Weights of a small masked image model.
Training: soap at rate 0.0023, 12200 steps.
Data: trained on rendered scenes of coloured solids on a plain floor, 195000 training examples, 8.0 epochs.
Rows from block 7 of a small masked image model, named by matrix and row number. Rows with one number belong to one channel. Each number is 500 + 50 x the weight over its row's rms, rounded and kept within 0 to 999. All counts start at 0. Numbers have three digits each.
After each channel's rows are labels from the 100 images, of 14976, where the channel reaches its highest value: "responds to" is what is common among them. Only what is clearly more common there than usual is listed. The data: rendered scenes of coloured solids on a plain floor. In brackets: how many of the 100, against the usual share in percent.
# convs1: grouped (16 groups) 3x3 conv (model.blocks.7.convs.1.weight, 128x8x3x3), inputs within the group 0-7, a 3x3 kernel for each
# convs2: expand pointwise conv (model.blocks.7.convs.2.weight, 256x128x1x1, transposed), outputs 0-85

convs1.94:483446504513535444464570431541489465445436598476516615414490547512435471481581662546496454440497508449547527498384502526464495503476576530537453413490459526446542495478447471463542485503443470512513493457447528587495
convs2.94:462511426471474508466430414587533434568532502565513521519539490401531468495525501490443499434380456500440546502554473561508437434495534552537469526485475577526559522486476510540507461478502527430469465442418430415527469485455510563627572309453465553557517547
responds to: disc (31 vs 12.1)

convs1.60:488429518524488543520571527497494531558466504498538547528559570489536581450353461406511492506578478521494489399470495564459478601523536538475486479458479503520527509498471447463431559598480480454508465375464604574544
convs2.60:466504491582513494487482463549521456453476517519563488457608504565459518504534511508391546449503462570500502570439476558495529553474539516468520488541582572448493551432507460483473501544492431392464469527542493464484419466431469428441555458488491465498594586
responds to: disc (36 vs 12.1)

convs1.44:601528397619560556496447489434449470478536549528518586487447495528517406494475434473468476471429506522478529496464420475552531500488577461516430552534478459485479520532494535492561475518514503590614488374588457489488
convs2.44:484451537489454412526515500552415464514561550580548553438504455519532581487511556563534545580629537539474589492425479521529558429627455522565512536522630484560419539517542544514520442521504581584468425545497468520498414430442450612409460547452543467468512467
responds to: disc (36 vs 12.1); largest object: disc (31 vs 5.1)

convs1.95:523539534553407599455481499518548504505521364554534449456465449450454598563512488533472535518441434525503533551499503677376420543494503482462527435448528494496583549466537470509488516463529459478527492505483481470496
convs2.95:514412448554573432536472576512407498589527454499507533446508432432551501382458508444421489481498494473382455390469504488429508459467523492468500509488456534503426527465531540474503549410441551506475497487444507479440456525550504472472511517528472447451531572
responds to: light from the right (66 vs 25.4); chain link (31 vs 11.4)

convs1.3:529513557503452383480496535522427516509629526509520431549497454460446472502440478448559524540440562456474513459420419514520459477574485547502535426653461514479507458510499512627509506450583451535468499494433466513472
convs2.3:503467469659540402463462473520515451388517531511463502519482453436459483559543552459536558515585489536492524534556553487501533484584437488478522440449552434514492443548469587529380539468418522533437513456419487539573555526502553601589446457557424471531448511
responds to: cog (44 vs 11.8); largest object: cog (34 vs 5.8)

convs1.11:476429431561493476524542483564557564481397576578545501542549531571410516543565474432486513461483469501509621574604487557444484413504446589543535486415497457525488514446541491414493566498503451490523509503448462482498
convs2.11:465451507546501447527535470440494423434459526532574396462410469569552520521504463441416546496507481562470500523421615372489474494571512509467486497506583479572575536542465432537518520554436636557467531515526501471554544534562394467640444484499495478561530515
responds to: its colour: black (27 vs 8.6)

convs1.81:463423440454588561447528511527492497474497508449582459503478505408516500511592507447425418466663485522449427538509467547415479489457491468567505463532494466567479500587544463421475573504505537525449538495429477448441
convs2.81:482530580495528592518416475443519487473551578524538544467505574497482564483516522483519640414414530479599494417556457502551545497492579560467481560483516513520468474504463559574509549517508668513525439421527411551523491586524447458595543533450482563539551537
responds to: tube (35 vs 12.1)

convs1.50:486491511332554488444392580550487476547539457499463486477459490450526495534526473501491553458491508528491575491517491342569553460399506519508482540411551489489528440455500508611426507518494466506504577507473494568456
convs2.50:488502452463600472515533443576528483499539494578514552532447545556590482541518531558516558545469533492520530438522464517445457546409505507456494502446460482516473591484555546497425464488431502471585484415467480566524456495550454504485624412469471470490531528
responds to: count: five (47 vs 20.3); twisted bar (29 vs 11.5); chain link (28 vs 11.4)

convs1.110:455514518400523525477497511491436483562431484512499543517414445573606427530479461455455479518442462554525510523452517400580487518420519518496550474479523534438550487482410523563441513520485484484430574648412554510454
convs2.110:552574540468510559421413583513439524546582477546634534572494532496522525564449434503546484529422437408546490482405552514534538519466447548497476516540578432508483521542549494472595475541491461497422498448520472524446616442518449607492453517584459559496476543
responds to: blue object (45 vs 22.3); tube (29 vs 12.1); chain link (28 vs 11.4)

convs1.76:484488493414539412470413461448396475423536438435385475512481512474518493502512458473474467493514469482460513524616495599463619576592507474558441524535511491580441492571522545513493503569513470470501433554471434510488
convs2.76:541437460486536536513484508478517477495421476464470490457476505517574514451498566557510492439537462471561415462447563531533561458459467591508545483509464530439504532490520566480540529481504548556446530554532418511464475512510634466471483520517435501479480503
responds to: teal object (54 vs 22.1); its colour: teal (44 vs 8.1); its colour: green (34 vs 8.4)

convs1.58:560524562483533460526493494462545479517680553493591515552534527514438591451564465539558518529565594518461486574481518600545540519515510489536509523617498463573456501512468597588535492466493510540528499510462516561527
convs2.58:493510588434503540561478537511402529570524499549494479471605531536558483393425458455464605558503581461545445575650449479548548458473622505410521505446436510594352523551467505469492512453421579505504403449453472549444497437406508573532573479434521433491455525
responds to: yellow object (61 vs 22.4); disc (34 vs 12.1)

convs1.71:475501506498507598452620517511455547462474485460464501452441506443528397487464447524502535511564499520505560546527537574508587591593568436545537558592549515562562488484437492527475455489455514442557461591418513496422
convs2.71:516520549496486504457433489476584576482482583471534525436491558521509464515534497547493445499470473449501434539563455475502399500545579574519545492446528476454544495434506475483501478464489528452452551504478534455450596547504389475543514461437392479466453494
responds to: white object (59 vs 22.4); its colour: white (45 vs 8.2); cog (33 vs 11.8); disc (30 vs 12.1)

convs1.22:475541542467596584528499503484597501425568595489505509478459481478517559443481500519543486469407515507468518521580566652392488547550494464419490525498493459446476422481467475608514450464418489510439473501563483483485
convs2.22:524569493558467527500553507533459612443586491448475567605611443548537519583594579495521462502537510540484530512513447536428480495570546588505445441523491483477476356485456589528555462549524513459426487547536551448469515512573535452500397544524504527469435451
responds to: torus (34 vs 11.7)

convs1.40:492509554439458467487472498524464500524543502461446483519454483495418550465409501471437450586473480429520444500454489606516476490476456547526569574460503642577570409509527457531576511524465476473438500449515588624531
convs2.40:535393463527428423514495492533532479449414544452476557538506557493461442546560508456423513487466468498606449538528500538563470530485445429468557405485454540566473541511541529415459450518510447441533513616483549509498423501468406558433441394477500547485402524
responds to: white object (51 vs 22.4); disc (44 vs 12.1); its colour: white (36 vs 8.2); largest object: disc (29 vs 5.1)

convs1.2:446484468491475467448566492482423471439515576546584515502619498566573490623522525470512389503460587494478398481603554518439548458507524469433507521567505499600549491539445486508477511470501519549511555531549487487575
convs2.2:398519509504460496491584553497517523536531490552500500519520602459543423608475487566573507469502519480506472408533669472492478546497453484496543504498538525542594518491479466423550615411418640479453586493538561532505494444540521486564613451463552495535479519
responds to: black object (77 vs 22.2); its colour: black (56 vs 8.6)

convs1.7:458496460487456474506467450562580506371478608510463440444471493446584498573520483465521494404598608469446554504445548465523505498413481506522528553579469461540441534553512516595534532453483496484480476564427497431484
convs2.7:380445485641448598532472448484525483489427556597507504460425490457449435480452534515508468442550470441557500432544513401499438501538493542477537572482526517471530520466451539515575542529485542569411450477519480418528530410556499477589402518503439472430493528
responds to: cog (33 vs 11.8); disc (31 vs 12.1)

convs1.123:550522515456454512495533612460488541450577501453449397508422559502432509518634540508503502482474499569566478600567599547445570469450499546472557546473535465501487530495460482577439581566469484508489437513447519432482
convs2.123:415609484418413586566416469499524469493480509498453459514555391456570493467531525436452506601419551505446531377493466396499451497482520565519495503495507508508474420556512538523510448371443557591492482444511469479512565486541647492497417580478520409479501516
responds to: light from behind the scene (85 vs 25.3); tube (31 vs 12.1)

convs1.23:486577480457475523495480465534534487450538524464461485523498492471495515495428543503426503628502478656610503472458513601404510548693553487536501528531481482416501475456481450514470530505468504560504510551523480495495
convs2.23:443525511552527543540454473525481485510530395525449400446489598551409484421527464479555405518484492523549525515513588558428521445488588552449534536411501535471512334555546534528546495456464567558541415465448467556518487494491475567498481557475528462470471501
responds to: torus (33 vs 11.7); its colour: orange (29 vs 8.3); largest object: torus (25 vs 4.2)

convs1.42:507518447450509489497562515503495555515499544553432582573518545546428466547479489522518439468526477466501413508458472524522459570512503536506453473631525458497445576587556485444524525554589621537556484485509606615556
convs2.42:512365537584529525509395585441454393521451477414467446489411569519529479520548538481563526456588509515518455570543515434545499444510539458558455516509569493463423458464449491479509565492579412472453563438518566514465463543533540534447476521555539476549448520
responds to: disc (39 vs 12.1); dome (31 vs 11.6); largest object: disc (31 vs 5.1)

convs1.20:469470492465518537525532500459421461448508529487462527498445491463721458512477543494503463642450494539509499473536502516562553471591520524444499434573461492471469525536525404554538441507506438475441448546452543449497
convs2.20:589513460486472492510400484415388377485495413490400526470424480572499483497553573597492575432457492509494606511525491581521557474518539534482482508466494505413533499461500510472522463474424382526459536454604512487486554400534569559453416455560435496453454525
responds to: its colour: orange (29 vs 8.3)

convs1.32:477588514439525459513532413489549504503499643440477474528463519499404441474490478502549516516543492500490537503508443500570578535483475471454536518496593545554578519410481488628490516559518505552562531459609557587561
convs2.32:555429490395508515485467494548437488551402471488567427530569573474456413417523480564472479486427515458519538529559397469472420431403473506571495532498506523493440509475493532480511482554531560584521455437502479515590402532462539499559502527488498468496506476
responds to: light from the left (57 vs 24.5); bumpy ball (30 vs 12)

convs1.21:539482476509489584482529568517511558547442497542564532519485495545557489482488514506519500500565452416404505434488494537685479567428394507471479482451543468644462538468465513510538490482447567494478461566450494577502
convs2.21:469525481604527536457530469413538419535591411537456519490447429509478414581508473601574492456599517450490526488557582505545566521485555390536520519495480512541541550433440569511494481448480578490553575488471506476485594462433609466609506446445352524567412489
responds to: chain link (35 vs 11.4); sphere (28 vs 11.6)

convs1.62:503481501529596413450399475484471516507389520569569528489552547485406529514574594514509496495419508502485499473495481420541515394486508504520438517458540522551533509487516495617498399392386522501448481465520480504491
convs2.62:511497527498480482497527453511553530589464509445447439497498571524485500471531477402475572552399546534529585477513548545409494551493569521491478516492588492534398435496520518553579480504519528529575574580523455425524490508487488473518501544414567445576380506
responds to: green object (50 vs 22.8)

convs1.33:518469483535416464495442513539458490540392413524499480466561501469683559484585547511453472479478449507460486506501490529453472518503468501512506544369456467424410495530552567423510484402522504479473462475479526592504
convs2.33:487504563555573499427537487569444575511464530538594467485568535485478503593567414526621427499413490458397518528472382523493452506481473586528473497481572521471483547527416613457444487537519612399415555489477564526538525547484380589562521457478407452474577495
responds to: light from the right (58 vs 25.4)

convs1.24:498443537462488408462466423534584532590550532478397472459433416464551456555460587488429523498537501566541516530481511536422405400523517569516476524550456580435549556517497477474543561440524512580506530491510494486432
convs2.24:593534493501507480603535485426481528505467463503425531519531546496491551491472558444465523487477414439492501444543579465417498436478392478593518465460553574604519477453593488496472516458449444423499462512495532546462592550488546447478512475479443514462513490
responds to: light from the right (53 vs 25.4); bowl (32 vs 11.8)

convs1.92:433456467570572554516499466477473432498506495507515525455508503514477479499582456516455504589472465494606505558542436472592423401473493466485525502437490556449454564558463569568491532572609507495477530335511486538503
convs2.92:491483568479523374513568422438527419558466502512435553515476512522474515495473534524472430435550477629410469498490508531470441561530459509418491444575567519547502461484491495494438450443532515561452537546487473447554512531517534421565467527460569459422497453
responds to: light from the right (79 vs 25.4)

convs1.118:488512582506470567531532491620493490661410485474532555536505482452552482445507464423487488388451568515478577383536520553458464428581538493501496430536466505447511574516507596494476487534539539515499545512507512501529
convs2.118:472396507610555409632468541492491443466430530530467465488539528466533497425518580484464556482437503553461473516618512522486536500671538446512448548551560441446551508520526495543492496517596448577540449495454564535468404592547525541505478579454477480497516527
responds to: its colour: teal (26 vs 8.1)

convs1.73:493511500457449455403445411497543528573455622497618507487453417546483458485472459499517475516326535564488535457546492477539499492475504498498440496460467467591431501630508495445522451546473447521523473512505461481511
convs2.73:486454407422473529487547513460473523470486557505525491536456469455516503511523502450498550463530497537584504516555485550516484458497485404498500507481511547534630362565414483493518467501521556532492476524464445451590436443453577611517428422476566486491506480
responds to: spring (70 vs 11.8); largest object: spring (54 vs 4.3); yellow object (52 vs 22.4); cube frame (30 vs 11.6)

convs1.64:499480488504516503445497489519487475564466420557566554561530504445516487505461498524509540511493586458488531452498469524476517547539448553567481565411665509640635506488574491414482532494549530518484545569519413475521
convs2.64:619482535519547576532452497520377563592419599562504430544596493456530528558556480479491549480504551426433411551411552479549566457500524557554466458480625514524518474576509470491499488500567531501414456447532438578503461574548535614474525504516455498471458541
responds to: white object (51 vs 22.4); its colour: white (41 vs 8.2); disc (40 vs 12.1); largest object: disc (34 vs 5.1)

convs1.117:490476507483523460499505523472485484492449597487480470531455567518376536584530507546536583532482535560535553597593402518445385545403432510528551523498483525505523541431509415504571416537490540488466417445466460499501
convs2.117:507487497533570444521493508531570440471462427530430565470440492503512453513455558448499433413567490499490582477415531455513393430493489478524525529517524417450479477464475548502392510454413473462484558521507541603515457443434510501451582527580532536448483464
responds to: light from the left (53 vs 24.5)

convs1.12:584503529499422446550457497532524578504417594590511558515499524590436470476565529493487455472498472534551509498541533529507503466479423538509526433566461452552488515381578487525423495476518538527577575380537562568536
convs2.12:430481413533466522479499526506461542467530549454496543533505435442526441416500493581470566551515556490442458536494471476497451577477466445424451529527518542433453452537558482551495552543483552482504486469511524468554595536535459457656354499427481547462496473
responds to: black object (48 vs 22.2); its colour: black (38 vs 8.6)

convs1.35:480498548433413526481545525488451503457412518498552572498517480583648533505471466457440478461475544491497520536511520571369455535516488521530514484336489510525550536526489429450539516552565484450526472537513591427475
convs2.35:484486525447534604516591490429453564493480543491618408483526529534472599511557499569540440496572465536538534494483436493486457441529430466521473487595597499637530499532527580475403521532502539476407462474510540508552463409524417484429465511510436490439536464
responds to: light from the left (55 vs 24.5)

convs1.75:517469475476638457473442481538476508505441491501420533532507511449485425447426475446457523423576400529489507481527477495465536471511449483530453452579444446480521516524508422657494439459467546439537502517607502448423
convs2.75:467499525448466470475525472471569347544436509391487528530453526477484426417531471453588506514565456597568570538536508477553466445470542490472514501585429459493416523530511521497505515547463522556584493528516517531484471533583539423477538548552520546478534509
responds to: light from behind the scene (51 vs 25.3)

convs1.86:489575522530493546514434491525434474496617477587598518508502539482398550502547479503494577508446593499518515521499513546527569571661486528467505509372510484463495444523447490605468482577526494428492515470498514507539
convs2.86:576589622479549552423451493581506584522526479501527466589527541427495427459483447498473527554455521452621522460526417458520462522551614512564534464518474456473517473461542487407503486433545554531497528488476379408473550454497526441466537512559522519496438550
responds to: black object (47 vs 22.2); chain link (37 vs 11.4); twisted bar (36 vs 11.5)

convs1.16:511495480580522397499516479466485482525611418531535488474497442466521402517512530472506547444463522433503500518552489460377663450419603492491485500538468517536469500462481486549545487452503495493575575621475512534517
convs2.16:495523436481532543514585497550447419535553449507539561522575491499336468538559529539410538502539492586484560475521499515509567427466508567495493540510477442476432490472557556572587537552443481501542469472475519545489572491468530584473442497514563508537485529
responds to: chain link (30 vs 11.4)

convs1.6:475508470455478594531495495453479515499527509589534472489474496502510664538492584504492585425496528506434478451582461537529541504464551540435571517511446494547427489508437478503484422464473481493484371586590499580571
convs2.6:549453503447545461541530477492522414455463469501476587528552474540562478563479505486503415476466510436496504470504416566484479479509589556495437492565532532568442548483492450509516522462545436428577534502444547553466461506441498582538547488504417584542380511
responds to: white object (61 vs 22.4); its colour: white (32 vs 8.2)

convs1.100:475497542509491596581557581528478554597508490501482461507485516561528534534555517432503495443514569543494450483445520544601496472515487599475471430505446411445450476478464550475475546485444534681454531537435460528454
convs2.100:544459510513529549502576458424500513471558528444492437489535537522543468635447459505450570547507583592536525501480343527460549555478485469556504538579522444565466445530461400506547473558508504429565535533435526569499402416562434520542494488540484512482573492
responds to: light from behind the scene (70 vs 25.3)

convs1.82:457486438538540480484521439510499483523523483451424430532442466518478504618466529552483533439424533488477556469461488506549519469523451471483501512501475509595548530543506501405507660568616492528459526580502428442383
convs2.82:496485432534414448602475560490492500478475531491365487597364535442472471479564519418424627456489409516478506597578498496531503453467548552581477497486518512587469542468540567418470566485438531554476429447532540412494434553476526595455402451431519513526529580
responds to: disc (38 vs 12.1)

convs1.56:544605491533513499464510437424425396488491551529617538459510483498458488542516568457514466551572485512564508523507569564548498566431492424501469422539486536563608544588493539543499458496423550488534507548474436451421
convs2.56:591458486507536361503502479493538404504536523504469417490418510548535494502457507552455574497492513491555575558490455446561501393473563447449513470513559524541412594486526559502503530480402445525500497399478465478491431447474508545499502462482460499500555566
responds to: yellow object (52 vs 22.4); disc (34 vs 12.1)

convs1.25:528519593471442402568557497499478449521395540555530562559557525451539597485603474494541515460401466455491507569388532476491578484487520452535430526504509449516446539478415559527431458510471555530556497524566473480531
convs2.25:564500458513544476507521472569542456513497482526539612429504578411471444534473524505510467505608566526466432606496521468459509554409482456400529524468509499508536655448400471470495545494478569461559542557510530576466424447447472447548572469489534586574438516
responds to: light from the left (61 vs 24.5)

convs1.36:550395494434578540442479423471481482461384507504518539549525551567432509511473519498419429541535431406483453497449458554428462581539538442479482443486487528453566511549565462391519488471478478579427466533485455449494
convs2.36:575510471433554543549522405533498568518459525470598442537409599516556533536431465496500607533472545449602499524452572458569523493535559513513459490487480491610342517495437500509456406428528439527457477501441549527480430502528395397409464480597508511465453482
responds to: light from the right (77 vs 25.4)

convs1.79:492493445494552436494453539468524488478567503491452519496483512453397493436445467450442476494433430444475526482477470504503408485505530515443456491525530450461525543434465439607473480458455603482472559644363465424448
convs2.79:516502548626577464487569542411533447468523514435431524452479558475542558558444551441594428455441499478508495490413556454455476532389488535467471414592587598562525534508442543484408500504429495487558534481493542580530591469493546419512570468448502497494570451
responds to: yellow object (45 vs 22.4)

convs1.124:469474353492533593520423605508543525511499590509474568498477534491542426404519440480469525441441625498529514462497408480565443498512462494504504509448497534504502555523569517432602552486564528490550424463520486486511
convs2.124:510455507528531439519399527448556591526469523484472570528393537552474434484549517475480477333488501445576523510483587495522416441461514566542498468458511497436470519458456535506495474408420523422474497532534494483444457579438444424614500476619442603530519513
responds to: light from behind the camera (58 vs 24.8); pyramid (30 vs 11.4)

convs1.119:480428458438531480438459427472509507508513483437439472530514542501493447469534528550495544528495587500459526511615509543507443449571471520496472546483512506372422582565548587420541574449534526609462417448485440543453
convs2.119:481544459510512424453513452452437518570559452451479447542489517500488543478543467546515433466417456526431494543410400544362489486434508508545516520528547494510446369513471525504539438559504473486502580520556557463500449448626478441495431461448529391453458430
responds to: its colour: red (28 vs 8.1)

convs1.116:479491490490571519455483461502513465507532482455565526492454475527448620565506535491541486456446429597453481630558596621380489494451477466483512534488530506493446574525487461462470509547561577520541466405553516552544
convs2.116:527487498476486565471422461540488511485456459506488388509542447505537527513434379371463501518474510567544538501537380489560477573475440518453577479407487366412448493449494514497510454448484456465545581494515574508508451485521465489514579550580577480595438543
responds to: light from the right (58 vs 25.4)

convs1.47:533500556435436377473540509501477561531520500539445446526477522486387533499560442488492516566516512564494467491461472475560497526524490533532506430450412459497541577526466446534530405525552569510457511525408363601573
convs2.47:559490483440488463517556484443556482480589525409391512464538513440450387438567530421495485492498480413537482497575470447508375545536524551453594454554468533491446401402526537561472459420477441533500465528425498535535433504565647475467464426548613548543522520
responds to: disc (44 vs 12.1); largest object: disc (29 vs 5.1)

convs1.113:498486502469660480447526476534461528574421549476486499487504519550478498528481495452566573476453581410506572555489502422479452542535477469550532481411572447536508467519521462593542351526494512509579517495458587482516
convs2.113:551606556502474422602487462482428508475475493507509521425450565547589509564584564519396469544504431526451512603477502356545557494539501517478521529503461549525478521494470512439523419479553530508518515467437511486519562552497463507513446539523515488379462528
responds to: blue object (56 vs 22.3); sphere (30 vs 11.6)

convs1.19:538513423463396516494514465504588481521510534490518502465473488481467468493522514525544557509394497504515476568457524487419484489546532494531527506757468470534513486535445509585543473498417497509532555586527513450479
convs2.19:514583484481525495530473442454578591492506567496494513471573567402486473545424476477490555542450488404500508498465534531534554520436459567449559453544487508580515461489492506551417555500466489471517530482497526586521512448510511503489514539553578496556533533
responds to: black object (45 vs 22.2)

convs1.43:524599583532536539492501503579529450411549467548535424572542533554514455508469519444480551498521531511472553486521499490484495517486505527538500576389591598514541529521591536370446529460470507527572509619552539498549
convs2.43:347522495499518425473494474610498571449481448566445491394561475511492490487508419530424470476548390551482460480559518408495464506436444511556527588466549436569574508549518497400518536450534378434442504538526631466476518486496460500624370541507524522526437483
responds to: dome (36 vs 11.6)

convs1.68:397508495443514482474465487592575503534427503468388448481559539542366472496508518423576463534487444539432466545466537536509490496456566476531541545491460461523461557446420525582432469541454601542564543487544513451480
convs2.68:517499460537455490596505508455433440472500520514451446500461351451586537450501521507446541517616569515478520583434527413469563474415464496504472574523499574686566545448508458455581522589514490502504491540505465515468469449514458563495482410456492493494571396
responds to: disc (30 vs 12.1)

convs1.97:484489451615467467505531462474511483485401572453533549595568498583423478450506455466510533459564541514443475436456395516540465456502482447517514428569443564463486484514545500515448468463514477557471521345577532506558
convs2.97:561441491491483481484444493511520555507522547486506499490414534558460561488423473497529500480652541502490588452411567459500466502421467540471523432513512491486475436485446446517382516425459557463549564488572463585465562462448403510555528533530471475455504527
responds to: light from the right (71 vs 25.4)

convs1.84:484539538464375495547475465521500499526470449442507507563487501648493436597477483535532542436491526485513582446525564459472541413416468492455556527419473580565554508473504572523535588447499452547498469431550500501578
convs2.84:593526566509433415536517456506477475552521494403451472570432550426493445443531516486528488528541475587513450513506475430595478544528496592510486446485443477536465579479474471371499457469431394437396504422528543406445470500457494438424543478540504484466534477
responds to: teal object (45 vs 22.1)

convs1.83:526587513466377531475534491490425481520513582560608554531502503536544495502473504504494484520498502541496538459513501491427457625526665463592457512452492461451442499434488525456487565549538413478438496518467494537589
convs2.83:564592539536551478450504595532506634535502462515567459472517635463439532483474579468487391537481569580532484386486535447496463459522517511479521535570473481428577371490467514561521511487465479495476522486620514483457537524508453428498578537482554439543461537
responds to: black object (45 vs 22.2); twisted bar (33 vs 11.5); chain link (30 vs 11.4)